From a checkpoint of a small model that predicts nearness at each pixel: batches of 64.
Rows from block 6 of a small model that predicts nearness at each pixel, named by matrix and row number. Rows with one number belong to one neuron. Each number is 128 + 32 x the weight over its row's rms, rounded and kept within 0 to 255. All counts start at 0. Numbers have three digits each.
Before each neuron's rows are labels from the 100 images, of 14976, where the neuron reaches its highest value: "patch colour" is the nearest of a few named colours to the mean colour under the peak. Only what is clearly more common there than usual is listed. The data: small renderings of single solids in any pose. In brackets: how many of the 100, against the usual share in percent.
# fc1: MLP up (model.blocks.6.mlp.fc1.weight, 256x128), inputs 64-127
# fc2: MLP down (model.blocks.6.mlp.fc2.weight, 128x256, transposed), outputs 64-127

patch colour: orange (41 vs 0.7)
fc1.123:112127128126134067066115148140123127142104105116253113155122148083132109124097131212094099135119116129151119113132134107147124130121121143146122129153125114112136107128137114130146144130150135
fc2.123:133082169165126190139077108078060149132167091146094160167098127149152188079163140152096149129151125094099158131165082151155158126122130107095111117138131113050088151138119074144075074140110096

patch colour: green (61 vs 5)
fc1.53:055111110128115057079124149132155130119145141139069113132127134139132161139129125093145151121141138108099114132138149113131125133135144111126127131156135138119137147109115144106059137115140146
fc2.53:067124167152168186156097132103109147158139147121146182164173070166146171145162143101064158083089193090115116108157101110117146069107159178115124109143135123080123162163153125147132060139151143

patch colour: green (48 vs 5); black (36 vs 14.5)
fc1.115:061110116138104081085128132127144135115147143135063106133131158148142154141140138088137140138156113122105118136129123108140138148126136122119132137145132137124125151122110153118050141118132144
fc2.115:049118174149155175151099146079121143152155133135137186176159057166146164131179144082068166075090196097129132120155113113139165078111135157121115114162137125075112165152154113156125079126127130

patch colour: blue (31 vs 1.6); purple (31 vs 2.6)
fc1.189:192122106142098210255156131158140137152135155137074112138105107121091137159183121033113094140180205141188124112120143133162129101116129131123093160172092122132133138113101181143206122139111126
fc2.189:219138154176173127162132089113100158135142115179124177170163147146175141167112154050136166142094046102124182162175121138148178097097148176133157093085149137068125122165171145145151054125132165

patch colour: blue (45 vs 1.6); black (33 vs 14.5)
fc1.5:117126128119119133125111138127134122148129133111045112126127187177145144127144130071130108137175108126096127148125115123109132169119119116137125125112134131126112137151125160131083140152127124
fc2.5:075098177159149147157102127085140144140169117145128186171131052169146158112164145034094155091095166111131142152153117138148173105105127140120114105169152129083112184159160100163106113104112106

patch colour: green (46 vs 5); black (40 vs 14.5)
fc1.196:089125138118131092096118137115120132120125117124063115126121179153147123118127131088135135140177092148128119160134094101131114175121116138115142128126121131125130147129140157131063150137120133
fc2.196:046104175151150157151098149082128136171162112142137175176134064173140160117187134055074152085088187115147133120154142126147168116096105152119106119175144127084104169151165092159109119090119117

patch colour: green (48 vs 5); black (33 vs 14.5)
fc1.192:060120128128113075086126142121137134112139134137062111132128147137138151138135136082138146136153117125107113142135121106135119144128130127116134133145128136126131151121123149124054138116130145
fc2.192:058116178154156176157098144085110142164157135136137182178157068174150168132180145084067160078089186100132133110154119111135165079109136167121111115161137121074111166150153111157121084121132127

patch colour: blue (49 vs 1.6)
fc1.194:171121136118099171232104136135140128134113158102063116129123171146123148134156134053119099160214169129132118117108158139136120137132159105144118128175119132141122153112102186097150134163128128
fc2.194:152098182179152126138105105089162150125187108169104158161125097121174145105133154040141166112087098099110191133167095169181169104116165140113134106112147124086091128162149095151087110101160102

patch colour: blue (35 vs 1.6); green (28 vs 5)
fc1.168:103112122126112103121112152118140126129137147122049121135139156154145162130144132067133131127161127116093122133136142109122123152135140106136135131140130134130127154128120162119081135133134141
fc2.168:076094177166150154153093119088145148148161125143126180164148068160149162117165147060074157089103178095109142126150095139140167081101163153112115102163152128074105176162151098139110083131134111

patch colour: green (55 vs 5)
fc1.163:056127117131116062074123139128147135112132133135066103135132148146142156139138126097149141126147113112095113138139134110129121143124139114134138130140132134124138143126121148120053140124137143
fc2.163:051112169147154181152098147094105145171151140122139185166153062167144169131168142093062159067086195093121121118143104108132157069113145162117113110160137123075119171149158115152126065132136128

patch colour: black (57 vs 14.5)
fc1.29:152117121138129195173147172149167130185142205150108117112107097152082180166148085102128072110122187141190123135157099154126152123120107108147099157124146121165116138146108139163127161124141127
fc2.29:176088098129139151115152063159195208126122128111126091092081103119104141130114111079157050162110117166172143201113132215124084140095112067152125058145147160127136106128112131079105084128104105

patch colour: black (56 vs 14.5); green (31 vs 5)
fc1.37:071117147125135081089116109124095127092124110145062103116116177137146111121133130096147150155176080156123124147134104106132104185121120145116152138145117137131137136123136164129044152132119149
fc2.37:022102177138135156141097187086121121191159105137132173169132069164137173109181118074072161070100190111133139109141132111146155112113118143118103131179137131081099172130147097151103120103117114

patch colour: blue (53 vs 1.6); black (46 vs 14.5)
fc1.198:189119126117112168247132135129142131144126155109039120124118159142118147129156122030120102148204180131148129122107138134140125116126143106130111124157117125135120146117102187126167130144116119
fc2.198:175120176187148134161112109090136149122181106190093173175138099136186145130137150031137180121097090098114190144176107166178191103112143160119143113101139135090093132159162114164119105107129130

patch colour: green (47 vs 5)
fc1.238:082110117130111098092122145135140127133140143121053118136134176161138160137138135083135127133157105115088127139129129114118141155122127104128126130125135135122119142128112155121062136138129142
fc2.238:049106166150151163146103129081140147141155135134137186173149047172148163129170138064080164084095196101123129136149102125137167079109141148119115104173146130075116172152154109153117083132130125

patch colour: blue (64 vs 1.6); black (36 vs 14.5)
fc1.88:180120120123106172226132139143149124163132169125029116125119151157120161134163112034128102136191179131153135132117126140129140132128135112133106132136128126141111146119100179122147128155123125
fc2.88:167115177182159143166117105089137157119178109184101177168141084153180148132146140017131179120099107109127188153177110173179190108103135159126135100122140142087098136155170114158123094103122136

patch colour: green (56 vs 5)
fc1.209:035131127127129045050125145127139135107131119140098103140116136139140142134122129125155151119146122106092105134141147117130117135127143118127140127148132134114149155115130141109046136117150144
fc2.209:053132152133164197152111155125088146190120156098159166164163086159134158152167145121052139061077194102135102101142125088118128061111146176122120123147130126082137157150159129137145049142145149

patch colour: orange (55 vs 0.7)
fc1.222:133128117131107109104103162132160134125134153126241112157137123139126148160112136162076117121070143114116098125149150120134118119103130112165139137130172121106119136144112096133131141118167152
fc2.222:158068172164117146127077098079105163143165086147091151158085140123150184073140117156112142142156128098093167137151060159162152126119149091100105103157123112052078146132098075135077078145114085